A small image classifier, trained from scratch.
Model: arch vit, norm layernorm, activation geglu, patch size [2, 2], layers 6.
Rows from block 2 of a small image classifier, named by matrix and row number. Rows with one number within an expert belong to one neuron, the router's apart. Each number is 128 + 32 x the weight over its row's rms, rounded and kept within 0 to 255. All counts start at 0.
After each expert's rows are labels from the 100 images, of 14976, where the router gives the expert most weight on average: "strongest on" is what is common among them; "patch colour" is the nearest of a few named colours to the mean colour under the peak. Only what is clearly more common there than usual is listed. The data: seven-segment displays showing three digits.
# router: slot weights (model.blocks.2.mlp.router.weight, 32x192, trained with AdamW), inputs 0-191
# gate: expert gate (model.blocks.2.mlp.gate, 16x384x192), inputs 0-191
# up: expert up (model.blocks.2.mlp.up, 16x384x192), inputs 0-191
# down: expert down (model.blocks.2.mlp.down, 16x192x384, transposed), outputs 0-191

# expert 2
router.4 [157 166  85 101 168 167 131 196 152 146 131 141 154 157 169  97 132  88 116 150 136 150 154 150 132 144 142 136 118 136 178 183 139 116 113  71 187 175  82 108 170 178  87  98  93 110 132 121 141  82  64  49 133  77 150 135 115 145 146 175 104 163 116 121  96 144  80 111 173 164  96 149 157  79  74 139 125 189 136 162 124 155 110 128 136 139 153 166 130 100 102  57 157 102  96 155  99 148 132  94  67 102  75 117 125  22 120 105  97 187 167 125 168 126 139 152 112 118 134 164 113 154 200 148 173 179 130 149  82 113  91 128 147 121 148 138 172  97 121  94 125 114  70 150 142 138 160 118 101  62  75  95  98 104  95  62 125 124 115 167 133  94 138 106 103 101 122 130 122 122  82 166 127 146 121 140 106  81 184  87 113  85 131 136 140 127 107 143 146 126 130  91]
router.5 [154  83 131  71 113 149 143 167 107 152 158 103  82 117 171  69 151 148 105 110  96 124 135 122 129 126 102 160  97 143 132 144 117  83  59 141 158  70 154  89 179 173 117  67  95 129 138 119 200 104  86 146  47  99 133 143  77  84 105 189  87  83 126 105 148 160 148 126 102 135 126 188 155  76 101 104  98 194 105 111 112 217 147  69 167 129 126  96 100 135 113 108 113 134 124 148 104 132 118 127 122 151 119 163 117 113 140 144 145 128 106 134 165 137 110 151 113 136 158 127 133 173 148 150 159 152 118 123 153 113 153 110 153  96 180 103 133  92 192 135 134 157  91 133 123 158 171 119 123 112  84 153 101  74 178 124 127 165 163 127 108  69 188 152 174 189 131 153 142 166 166  81 182  60  94  88  52  99 133 154 194 143 142 128 135 152 104 160 132 134 129  97]
gate.0 [120 138 118  68  73 143 144 142 180 182 140 122  82 179 189  86 162  74 147  96 136 117 203 149 117 175  91 128 154  99  94  94  55 125 150 124 192 127 112 166 139  96 164 148 124  92 161 116 201 110 111  77 123  97 129  73 127 109 138  87 128 122  97 156  79  92 153 152 114 108 134 135 136 145 139  71  89 145 167 157 114  51 169 105 136 125  92  52 137 158 143 152 136 153 131 150  95 190 166 129 147  99 121 188 106 117 141 141 155 123 114 122 117 103 153 117 120 111  97 152 109 111 139 151  73 120 154 138 125 147 120 197  88 110 113 124  48 153 170 114 141 146 205 130 175 136 123  93 132 125  97 114  55 179 134  86  96 105 119 153 175 100 137 144 136 124 138 126 141 127 134 149 132 136 121 106 150 160  74 152 142 179 148  40 129 108  98 124  79 153  81 112]
up.0 [ 87  76 138  65 105 169 167 142 158 175 142 101  65 190 171  95 151  95 148 116 124 135 175 147 127 147 126 126 112  74 108 131  72 116 159 111 176 145  97 146 180 112 154 156 131 127 162 121 166 107 158 120 128 118  92  50 154 114 113  87 139 116  85 114  81  98  94 162  83  91 112 154 163 153 178  50 103 136 158 125 122  91 185 127 123 143  95 128 132 145 128 157 170 129 141 133  95 201 125 149 155 109 115 171 114 147 145 148 141 134  99 115 188  79 168  97 134 111 109 125 109 151 130 150  54  93 152 106 120 113 163 222 104 117 150 110  65 132 158 142 140 163 187 148 180 128 115  53 141 152  78 139  41 151 122  79 113 135  98 110 168 128 124 148 109 119 136 105 138 135 101 154 138 182 134 159 116 126  64 182 131 157 150  84 117 125 145 158  94 154  96 113]
down.0 [164 163 170 126 130  60 120  89 135 124 144 174 103 140  97  25 109 106 158 110 117 156  88  88 116 112 119 141  77  89 158 143 172 147 159 101 108 170 167 138  95 125 147 121 174  94 105 114  82 198 120 151 161 173 187 129 139 181 132 158  90 141  95 100 119  86 120 152 153 128 131 159 144  94 136 140  78 136 133 100 130 173 118  64 171 166 162 175 102 139 141 117 108 168  86 133 156 131 121 159 199 141 104  92 133 129 133 151  92 100  75 143 117 140  88 178 106 138 113  77 125 147  96  94 142 123 100 154 198 142 132  93 143 134 154 118 169  97 137  92 148  82 129  87  57  85 129 130  98  98 141 162 120 126 144 201 152 111 171 107 155 165 160 159 117  87 116  83  46 161 164 108 127 138 103 177 164  74  96  67 170  84 103 146  94 140 118 116 105 152 125 132]
strongest on: the digit 6; first digit: 6; red glow
patch colour: black

# expert 0
router.0 [119 136 113  82  71  77 125 166 144 105 171 133  95 151  87 122 124 137 112 133 172 122 119 175 109 178 125 172 132 173 161 119 157 106 180 104  82  84 101 130 173 136 143 145 113 219 113 197 128 159 155 101  76  83  99  89  38 146  90 171 164 116 128 111 156 133 140 112  69 143 142 161  96 144 119 130 147 195 169 125 149  94 120 129 149 128 138 100 136 127 134  91 126 142 118 142 188 104 124 173  84  64 139 109  79  77  99 110  72 120  75 139 121 149 108  98 107 114 145 107 124 143 167  49 150 162 176 105 185 165 166 141 150 104 145 114 181 157  96  83 155 161  48 119 145 120 139 141 145 173 163 167 161 150 128 107 138 133 155 132 152  90 170 144 116 141  95  96  97  87 173 157 152 123 147  65 100  96 107 157 154 137 134 123 104 124 135 174  74 106 135 166]
router.1 [169 120 142 110  87 118 180 114 134 159  75  83 112 107 107  92 157 121  98 164 159 120 195 139 139 114 120 118  97 208 135 158  94 131 122 113 139 113 110 159 192 151 117 141 122  86 139 133 118 110 136 147  75 160 133 104  89  90 153 149 134 114 114  61 172 101 110 126 105 125 137  42 132 134 115 121 120 185 178 106 143 171 107  70 148 167 128 149 121 136 162 128  94 154 167 178 125 177 130 174 167 137 125 169 113  84  78 180 126  67 177 161  92  75  87 170 144 135 150 152 142  60  97 117 114 154 121 107 141 156 121 122  85 107 116 134 127 111 199 101 129 107 117 120  82 125  79 147  71 133 110 158 136 127 163  37 132 130  90 152  76 126  47 114 116  81 120  95  76 100  81  96 144 103  96  61 143 127  91 169 103 100 177 131 132 138 118 108  94 152 152 165]
gate.0 [151  92  46 101 153 108  90  89  86  57 129  79 147 112 121 125 140 160 150  85 139 123 133 116 151  82 119 169 114  92 171  94 117  62 130 109 121  77 127 140 111  86 147 164 131 196 177  61 129 141  88  64 131 107 144 150 146 136 128 105 122 143 125  79  78  99 102 124  94  94  98 158 179 106  96 113 127 113 106 119  46 146  88 136 139  62 153  94 100 180 165  84 180 112 119 183 158 109 106 139  80 124 191  92  77 118 135 111 175 120 130 112 133 149 101 111 176 111 174 125 143 129 123  83 133 113 148 149  74 134 133 114 153 157 138 106 172  57 126 161 135 115 119 125 121  86 164  94 158 154 156 142  94 140  95 115 183  80 153 114 167 156 142 140 108 158 184 174 162 149 155 137  62 189 157 125 191 147 130 134 160 166 122 137 142 130 186 136 144 117 109 112]
up.0 [113 130 137 122 129 167 152 153 185 133 120 146 160  84 141 137 148 164 120 205 123 104 164 159 153 164  84 135  98 209  74 190  85 168 127 175 148 138 111 141 153 164  64 116 146  59  92 102 161 106 114 203 125 160  84 106  89 123 144 153 144 107 141 153 176 188 142 145 191 144 130 129 130 116 150 168 107 160 170  85 153 138 146 132 143 148 115 181 123 109  51 168 115 105 132  74 120 188 150 169 168  66  56 119 116 157 108 153  58 127 120 163  98  92 146 131 115 153  38 204  99 101 114 133 119 144  75 112 143  97 157 157 100 111 111 117 135 132 144 110 140 107 107 130 155 183 105 143 106 102 154 131 154  88 185 117  90 135 125 139  96 106  99 105 137 101 138  70 122 121 127 103 157 137 179 113  83 150 107 115 104  91 165 135 138 101  94  92 140 130  97 142]
down.0 [152 100 125 149 101 122  77 146 151 109 132 131 135 164 140 137 180 163 142 110 114 119 123 136  79 125 134  79  99 146 133  92 155 174 149 112  75 133 108 144 136 171 223 161  83 153 146 169 126 163 127 152 133 120 110  15 121 104  96 127 171  78 102 147  96 129 129 144 126  84 148 101  85 125 139 158 155 146 164 137 106 131  71 113 143 132 165  81 140 135 161 128 188 133 196 154  95 103 197 101 108  96 169 155 163 156 156 121 135 111  91 104 162 113 149 113 117 120 144 116  82  69 101 140  90 142 114 131  93 149 106  78 108 163 120  69  89 112 108 149 103 154 142 113 149 167  95 153 153 160  74 130 137 165  87  48 135 110  71  88 136  55 179 151  63 109 126 161  95  91  78 168  95 192 110 111 141  96 145 145  82 175 132 142 110 121 131 117  71 162 141 152]
strongest on: the digit 1; first digit: 1; white glow
patch colour: black

# expert 8
router.16 [209 170  67  76 103 168 130 148 156 171 158 135  99 164 143 138 152 136 161  93 154 122 155 177 131 194  94 195 153 164 115 150 141 155 132 179 139 117 119  75  75 112 150 150 106 131  72 153 141 158  95 141  86 133 153 102 111  98 147 125 111  91 186 127 163 145  93 107 167 121  67 132 119 135 111 160  80  97 136 122 138 111  90 138  97 125 121 142 158 110 122  72  56 141 115 112 166 114 217 167 108 106 151 123 107 147 128 155 148 117 154 102 107 165  94  77 119  90 127 107 103 107 165  83 150 108 104 193 142 130 155 180 132 119 108 182 122 134 151 130 144 153 129 165  89 135  96 142 150 161 142 179 129 138 102 102 110 183 109 189 120  70 144  95 139  90  92 190  82  85 119  61 165 113 182 163 144 127 152  93 143 137  88 121 155 164 135  78  61 159  99 133]
router.17 [194  76 130  93  93 151 120 182 141 122 121 101 123 144 151  90 133 105  95 118 119  98 171  94 122 126 168  94 187 212  71 113 101  69 120 138 119 169 175 121 138 142 119 102 119 108 113 127 195 152 117  95  58 156 104 146 120 101 139 194 139  80 197 123 113 165  70 108 166 101  99 101 133 121  98 119 130 200  98 177 139 158 103  86 151 151 145  91  67  71 129 122 177  86 155 117 127 129 116 107 104  81  69 117 167 125 110 160 180  91 122 120 119 159 144 167 122 121 152 188 175 144 199 162 131 181 123 160 119 151 149 128 111 104 122 120 199 155 130 140  93 146 174 154 138 112 135 175 121 138 117  98  78 130 173  96 112  86  69 177 126  56 152 160 106 152 112 139  82 134 128 117 146 137 117 173 135 100 113 152 128 101 106 129 128 116  96 103 174  92  95 117]
gate.2 [193 198 144  91 107 130  89 116 138 142  70 114  54 213 150 172  91 145 154 137 131 148 139 152 142 169 107 174 129 124 111 125 110 175 174 193  81  86  91 184 103 127 133 135 141 109 123  94  85 181 152 170 192 105 124 114 164 164 132  84 151 114 132  78 108 110 144 130 155 107 158 112 165  69 120 120 161 185 132 188  77  77  83 117 147 100 159 112 134 128  65 169 121  92 151 164  99 133 127 151 125 129 173 161 134 121 139 188 175 137  98 141 113 111 144 137 114 110 120 116 146 175 163 113  98 155 114 127 124  94 173 144 103 107 136 129 110 126 164 144 150 125 102 132 136 127 142 105 102 123 115 155 126 116 169  72 147 124 127 141  57 128 151 117 121 149  83  79 161 104 118 126  91 130  30  80  76  56 150  85 160 126 162 167  77 116 109 120  67 123 102 150]
up.2 [122 178 136 131 129  85 114  93 124 106  87 117  82 148 183 139 136 152 125 141 136 137 136 183 126 127 104 152 139 112 153 147 125 149 187 178 100 125 100 169 148 152 117 131  63 116 123 134 165 133 184 124 157 136 154 112 182 194 147 107 133  78 109  97 128 106 167 139 135  99 162 120 144 103  91 114 180 150 187 137 136 123  77 111 141  98 167 181 162 120  87 159 130  80 105 108 107  75 122 139 136  90 153 141 137  99 134 146 116 143 115 162  95 136 158 144 131  91 156 101  93 184 110 146 111 130  98 102  87 149 146 124  80 157 135 146 110 103 157 129 125 105 163 116 113 136 150 120  91 111 122 124 119 118 158 105 149 125 129 119   0 186  98 105 112 147 114  58 110 149 152 154  82 116  16  79 100  32 148 100 105 136 169 203 106  75 121 182 112 116 118 142]
down.2 [118 147 173 100 115 149 123  91 115 167  81 181 161 176  94 144 138 161  96 139 101 174 150 111 173 103 184 125 108  89 118 110 116  88 154 131 180 141 105  98  81 122 107 153 153 110 114 126  80  92 230 163 129  99 110 124 192 125 127 179 109 124  92 120 118  80 136  94 102 110 117 133 137 171 132 105 133 169 145 139 123 119 174 132  74 129 177 154 107 120 120 158 136 136 149 140 141 169  95 149 193 174 103  96 101 166 106 138 153 112 127 143 116 130 136 153  98 112 147 159 151 126 162 166 103 130 159 128  68 100 158 113  94 149 105 207 103 175 118  88 133 101  97  64 185 138 117 174 143 129 178 125 144 131 152 173  90  94  82 177 182 154  76 104 128 132 121 170 201 163  89  41 146 183 186 115 103 150 113  67  89 140 110 117  98 119 162  95 147 145  92  97]
strongest on: dark on pale; first digit: 6; first digit: 4
patch colour: brown

# expert 10
router.20 [134 104 123 102 109 125 123 187 125 165  96 146 155 129 125 129 132 106  81 150 144 134 136  85 158 148  97 163 111 158 126 102 121 117  79 102 162 143 103 150 163 124  66  61 120 126 173 164 168 122  73 156  94 167 160 153  61  85  83 148 146 137 185 122 171 140 126 100 143 136 152 108 122 147  80 155 130 175 123  85 126 178  95 152 114 130 129 133 197  73  87 101 104 134  97  93 151 186 217 117 113  91 105 149 121 114 147 108  84 117 144 142  98 101 128 148 123 142 119 192 169  69  77  92 119 151  89 197 133 192 119 113 165 146 101 207 144 147 146 131 142 113  83 146 159  92  69 132 107  91  95 172 178  79 127 150 142  76 135 161  86 157  86 110 120 128 125  92  60 128 120 124 183  73 176 119 143 140 153  88 153 163 164 163 123 119 129 125 158 103  81 146]
router.21 [119  96 120 140 158 179 120 125 153 121 128 109 176 142 132 124 145 153  95 150  64 143 158 135 129 109 141 127 141 111 168 164 137  78 119  67 162 124  96 152 122 142  88  94 128 101 103 147 143 115 126  60 101 134  82  91 166 112 146  90 109 124  77  75 142 155  62 151 163 164  89 131 160 148 171 112 149 139 164 161 190 111 137 167 106  95 102 153 110 125 126 146 135  54  93 154 105 122 157 143 154 109  98 160 102  96 108 101 150  85 128 120 127 173  81 145 114  91  61 148 104 103 104 138 115 190 132 106 112 171 164  86 178 115 101 203 190 145 155 135 126 150  80 178 159 128  56  96  78  87 115 149 209 155 175 137 117  63 115 208 137 151  97 138 164 139 137 157  99  79 166 155 181 129  87 135  90 104 113 133 118 139  71 118 154 153 145 101 159 132  81  84]
gate.2 [185 148  98 115  86 107 137  78 135  83 131 136 151 176 111 147 174 110 113 151 176 144 119 129 108 164  89 128 121 183 149  97 146 108 149 117 122 196  83 115 116 211  92 128 111 131 110 129 144 116 171  58 162 114 116 169 140 141 136 124 148 112 136 154 154  77 151 117  99 140 143 161 100 169  72 137 119 141 156 143 133  87  95 139  65  26 150  96 105 110 142  73 103  80 159 166  86  92  98 152 132 138  92  87 153  87  95 133 129 136 163 159 132 130 122 157  82 143 156 129 122 178 143 184 126 134  92 135 137 190 107 177 110 172 166 144 148  97  99  75 125 134  96 117 189  82 141 189 176 106  92 149 197  86 111  71 137  78 160 151  89 115 156 139 115 113 133  72 165 153  97 143  71 113 170  98 195 171 158 110 137 147 156 137 145 123 148 134 119 174 124 120]
up.2 [ 72 146 123 164 183 103 120 107 139 186 196 179 124  79 121 146  99 144 160  99  91 105  92 129 103  49 215 137 166  76 117 135 117 132 121 162 138  93 157 117 117  66 128 125 125 152 120 120  68 166 121 188 108 114 125 117 150 136 104 122 115 160 142 121  71 138 117 129 128  63 159  99 147  76 161 114 111 121 129 113 132 154 166 114 103 218 116 143 157 105 101 124 120 146 139 137  93 151 138  76  95 142 128  98 129 171 167 149 140 142  60 124 123 141 159 121 182  97 123 102 151 103  92 111 131 146 157 124 143 137 148 155 165 110  92 136 126 105 154 152 167 111 172 183  75 176 140  97  90 165 156 128 108 115 182 147 144 150 101 158 166 118  91  61 139 123 129 196 119 104 205  61 177 113 125 203  74  92 129 123 120  95  88  57 119 146 129 110 136 126 156 155]
down.2 [154 147 139 149 140 152 105  69 103 104 147 123 145 221 103 123 142 171 137 120 133 192 151 112 114 190 161 123 163 128  75  65 133  86 136  90 124 134 122 181 142  94  97 150 110 188 115 161  84 166 123 147 194 103 151 169 126 162 163 138 118  95 197 123 129 158 150 151  95 118 147 119 132 130  80  86 108 119 154 133 129 117 159  89 135 142 126 129 148 116 141  65 161 134 129 102 107 140 121 111 160 170 176 133 129 134 136 107  68 175  68 134 119  98 100 104  94  98  92 113 104  94 189 124 139 143 132 146 122 174  96 110 135  97  92 101  96  96 103 150 144 158 151 137  70  92  58 197 191  94 136 163 184 157 119 177  93  84 184 184  83 127 158 192 105 125 136 117 108  96 184 112  67 157 144 120 137 123 175 116 141 126 144  73 154 150 136 176  88 145 101  87]
strongest on: first digit: 4; first digit: 8
patch colour: red

# expert 6
router.12 [151 110 100 147 171 187 170 107 124  78  98 149 138 101 183 124 153 169 149 118 131 123 118 103 112 152 112 112 136 217 105 161 165 105  81 136 144 128 169 116 178 106  77 110 118 148 101 178 134 124 184  88  97  77 117 112 112 104 100 153 123 171 174 120 171 107 135 184 108 113  80 110 117 141 131  83 108 170 129 160  87 103 134 166 178 178 162 123 172 161 166  89 121 133 119 116 101 138 118 118 112 114 141 118 121  53 156 167 137 126 178 172 115 141 148 172 137 156 129 176 131  74  82 156 114 175 119  84 185 165  78  96 150 125 133 125 166  98 228  78 150 117 126 171  61 100  82 107  84 135 131 181 149 137 176  38 128  94 112 142 116 148  63 149  96 142 153  69 101 127 155 163 139 127 134 150 147 148 137 180  98 125 126 119 111 104 142  93 157 141 109 142]
router.13 [103 106 147 183 168 138 192 167 110  98 140 168 135 150 147 114 126 144 202 182  90 176  97 164 136 119 170 110 100 105 148 126 134  83  91  60  98 145 112 136 121  77 111  86 166  90 109 174  96 133 126 116  69 141 170 111 162 125 152 150 105 143 133 134 117 134 120 103  94 150  68  98 155 116  88 100 140 157 112 154 200 103 105 142  94 110  93 161 164 153 128 130 136 107 131 112 132  90 110 158 170 159 119 172 112 102 172 143 189  52 190 144 108 105 152 132 195 113 170 129 119  53 123 154 168 105 150 161 133 172 136  63 135 132 130 171 159 152 160 149 113 149 155 118  65  90  40  91  95 146 101 114  77 162 144 131 123 150 101 125  81 136  57 134 141 110 103 105 122 159 132 182 179 137 103 142 112 184 132 202  97  74 150 135 129 138 127 134 134 130 143 119]
gate.0 [114 130 133 137  98 135 126 195  67 138 122 125  96  54 123 152 153 131  99 155 166 157 174  80 115 105 144  71 142 176 111 107 152 149  36 191 155 128  93 159 181 165 110 149 156  88 140 130 124 126 109 137  68 120  95 125 149 152  83 139 114 134  83 169 171 146 112 136 109 123 126 121 157 132 160 118  97 104 134 118 105 109 205 117 149 129 181 124  83 146 124  49 104 124 101 125 151 163 137 159  98  92 162  90 172 139 123 221 162  83  49 128 103 147 119 138 104  90 106 171 154  99 126 118 182 106  95  68 110 158 169 134 130 119 127 128 108 116 116 118 102 102 109 144 143 118 151 192  80 153 115 101 164 141 126 122 165 157  75 169 169 168  93 113 125 110 121 130 116  94  93 128 232  87  94 147 118 172 170 148  79 117 118 116 130 145 127 105 105 145 142 195]
up.0 [134 150 130  85 136 130 149 114 154  80 115 108 129 140 166 151  73 109  87 121 101 133 164 144  88 106  83 156 101 121 107 151 175 130 112 179  99  90 111 168 117 133 112  65  68  95 152 159 168 142 125 195 111 133 146 106  84 196 169 125 157 116 121 132 138  92 161 148 116 104  99 103 148 132 144 103 191 170 136  92 171 109 151 120 133 123 120 133 117 100  81 127 170 142  89 148 177  94 123 148  99 128 180  81  76  57 152 161 137 104  68 135  80 194 160 121  68  76 122 144  63 104 156 149 106 173  96 107 134 126  94 178 160 169 132 156 174 110 157  86  98 124 175 155 121 206  93 208 134 150 125 113 175  86  94 160 126  88  77 176 110 101 120  60 126 150 122 104  96 145 141 104 156 191  99 136 136 109 120  99 153 101 153 134 136  69  96 120 114 136 138 135]
down.0 [139 123 164 116  78 121 159 154 116 182 128 125 123  87 168 121 127  72  90 102 167 136 149  99 133  34 150 138 133  93 154  88 213 168 143 134 108 130 109  72  65 131 130 127 143  90  98 117 148 131 130 147 136 136 154 133 149 184 118 197 178 123 107 135 134 108 160 128  96  56 143 166 107 108 132  97 182 108 125 166  98 150 174 153  76 102 156 192 118 104  91 132 101 178  96 133 146  94  95 142 168 103 138  98 145 108 151 158 160 113 106 132  99 143 140 162 114  79 146 132  82 119 160 123 116 100  91 150 139 195 110 173 144 161 138 216 140 195  96  96 141 105  92 128 144 132 164 167 107 156 116  85 119  52  86 171 104  83 140  78 170 185 154 114 163 116 141  76 141  89 138 151 177 153 142 136 124 118 100 137  61  96 152 122 138 116 164 127  83 111  82 123]
strongest on: dark on pale; first digit: 6
patch colour: grey

# expert 9
router.18 [150  88  74 122  85  89  97 129  86 173 134 152 195 159 152 122 165 176 156 160  93 127  94  94 115  81 172  78 112 127 138 113 144 143  91 180 123 103 172 102 141  92 177 105 130  95  89 115  98 158  69 170 114  76 110  74 112 128 139 168 143 123 133 163 112 145 135 144 104  79 155 132 146  56 184 149 142  90 124 145 170 132 126 122  84  77  90 159 111 114  71 172 164 106 108  97  93  97 123 186 164 137 128 102 121 128 150 144 162 110 152 162 118 121 169 171 174  89 163 141 189  99  80 162  83 159 117 164 152 128 135  92 181 122  98 150 126 121 126 128 175 113 140 151 164 127 148  85  58 157 150  75 178 142 129 126 132 132 161 116 142  99  99 112 166 127  85 109 159 116 114 124 128 102 139 231  87  94 140  73  90 153 158  92 122 143 149 134 158  78 171 170]
router.19 [145 115 107  91 102  87 162 167 100 161  90 133 195 166 119 136 140 182 125 171 123  90 162  65 152 167 153 120 159 214 104 130 128 119 113 142 113 122 173 126 114 155 115 153  81  98  92 128 122 139 111 127  92 113 107 120 127  53 105 164 151 193 185 103 120 172 140  97 128 127 183 155  58 134 122  68 129 157 168 171 181 124 112 131 164 108 107 112 111 130 155 130 147 107 119 169 146 117 198 163 116 142  94  89 144  96  67  99 106 112  95 137 130  77 100 186 123 145  96 128 173 125 130 119 162 182 135  97 188 140  84  80  90 104  97 167  99 141 160 107 111 152  99 145 174 112 169 182 146 121 131 117 168 113 149 116 109  66 139 142  82 117 128  80 125  65  96 102 116 104 150  65 188 102 150 146  79  95 138 133 124 143 136 171  88  77  85  90 151  98 118 152]
gate.5 [199 103 132  87 121 120  70  98 104 178 110 108 116 205 103 106 150 107 156 148 142  87  96 150  82 130 165 136  66 208 121 157 118 130  68 105 113  56 125 122 129  74 168 107  81 149 105  62 153 131  94  88 108 133 107 118 109 106 113  99 153 121 112 191 174 115 135 174 167 153 113 140 121 135 143 126 114 140  98 143  92 110 100  98 108  85  73  88 112 122 115 140 148 137 166 108 164  97 138  87 128 136 133 141  81 129  87 122 142 120 184 120 140  85 188  83 160  95 122 106 116 123 175 127 153  79 102 155 158  96 108 149  68 151 121  84 167 116 187 134 117 118  84 143 153 152 139 162 143 110 156 148 134 181 115 100 160 178 103 146 146  57 121 152  89 131 104  46 133 109 134 153 165 135  89 120 154 122 219 135 169 126 103 151 130 147  76 132 151  67 100 169]
up.5 [184 132 149 126 145 130  78 125 129 207 118 152 123 198  58 106 169 122 116 106 195  89 130 175 113 173 166 142 118 205 102 125  92 145  77 143 156  92 129  56 137 103 158 133  82 139  89  87 126 125 137 119  73 167 119 134 146  96  86 147 174 149 137 205 160 137 125 129 132 147 128 110 126 115 139  84 112 173 107 151 151 132 145 139 142  98 148  80 135  88 113 159 150 142 179  74 136 133 162  92 139 107 120 135 141 126  68 139 141 105 164 115  66  83 138  90 109 135 120 113 129 143 181 124  98  90 138 154 175 146 125 123  96 153  90 153  79 109 176 124 135  86  98 103 126  66 164 193 125  73 196 164 190 150  86  89 181 154 127 123 116  94 113 144  86  94 135  64 117  87 137 111 174 120 140 106 113 124 188 144 135 164 171 150 153 142 116 151  86  77 128 140]
down.5 [159 161 171 147  98 123 119 136 146 128  82 109 114  95  87 114 142 152  81 132  85 116 145 134 143 125  92 153  92  58 134 118 144 123 120  73 113 121  89 135 156 141 105 138 195 113 117 130  84  59  88  83 145 142  87 119  73 118 118 129 173 103 139  77 142 113 118 147 127 100 129 111 126 178 104 133 130  85 110 165 105  93 131  92  85  80 154  99 135 127 130 121 120  70 103 155 124 102  45 112  37 121 105 175 109 168 109  95 119 126  66 111 200 144  82 148 168 172 168 154 140 119 111 104 139 127 112 129  99 125  73  99 160 127 174 138 145 144 139 154  93 199 179 113 118 119 143 121 118 168 150 124  53 119 113 162 171 148 142  98 121 167 204 155 168 130 186 142 141  98 117 100  53 133 109 120 141 163 112 117  95  84 171  87 141  83 110 147 139 223 149  89]
strongest on: dark on pale; first digit: 8; first digit: 6
patch colour: grey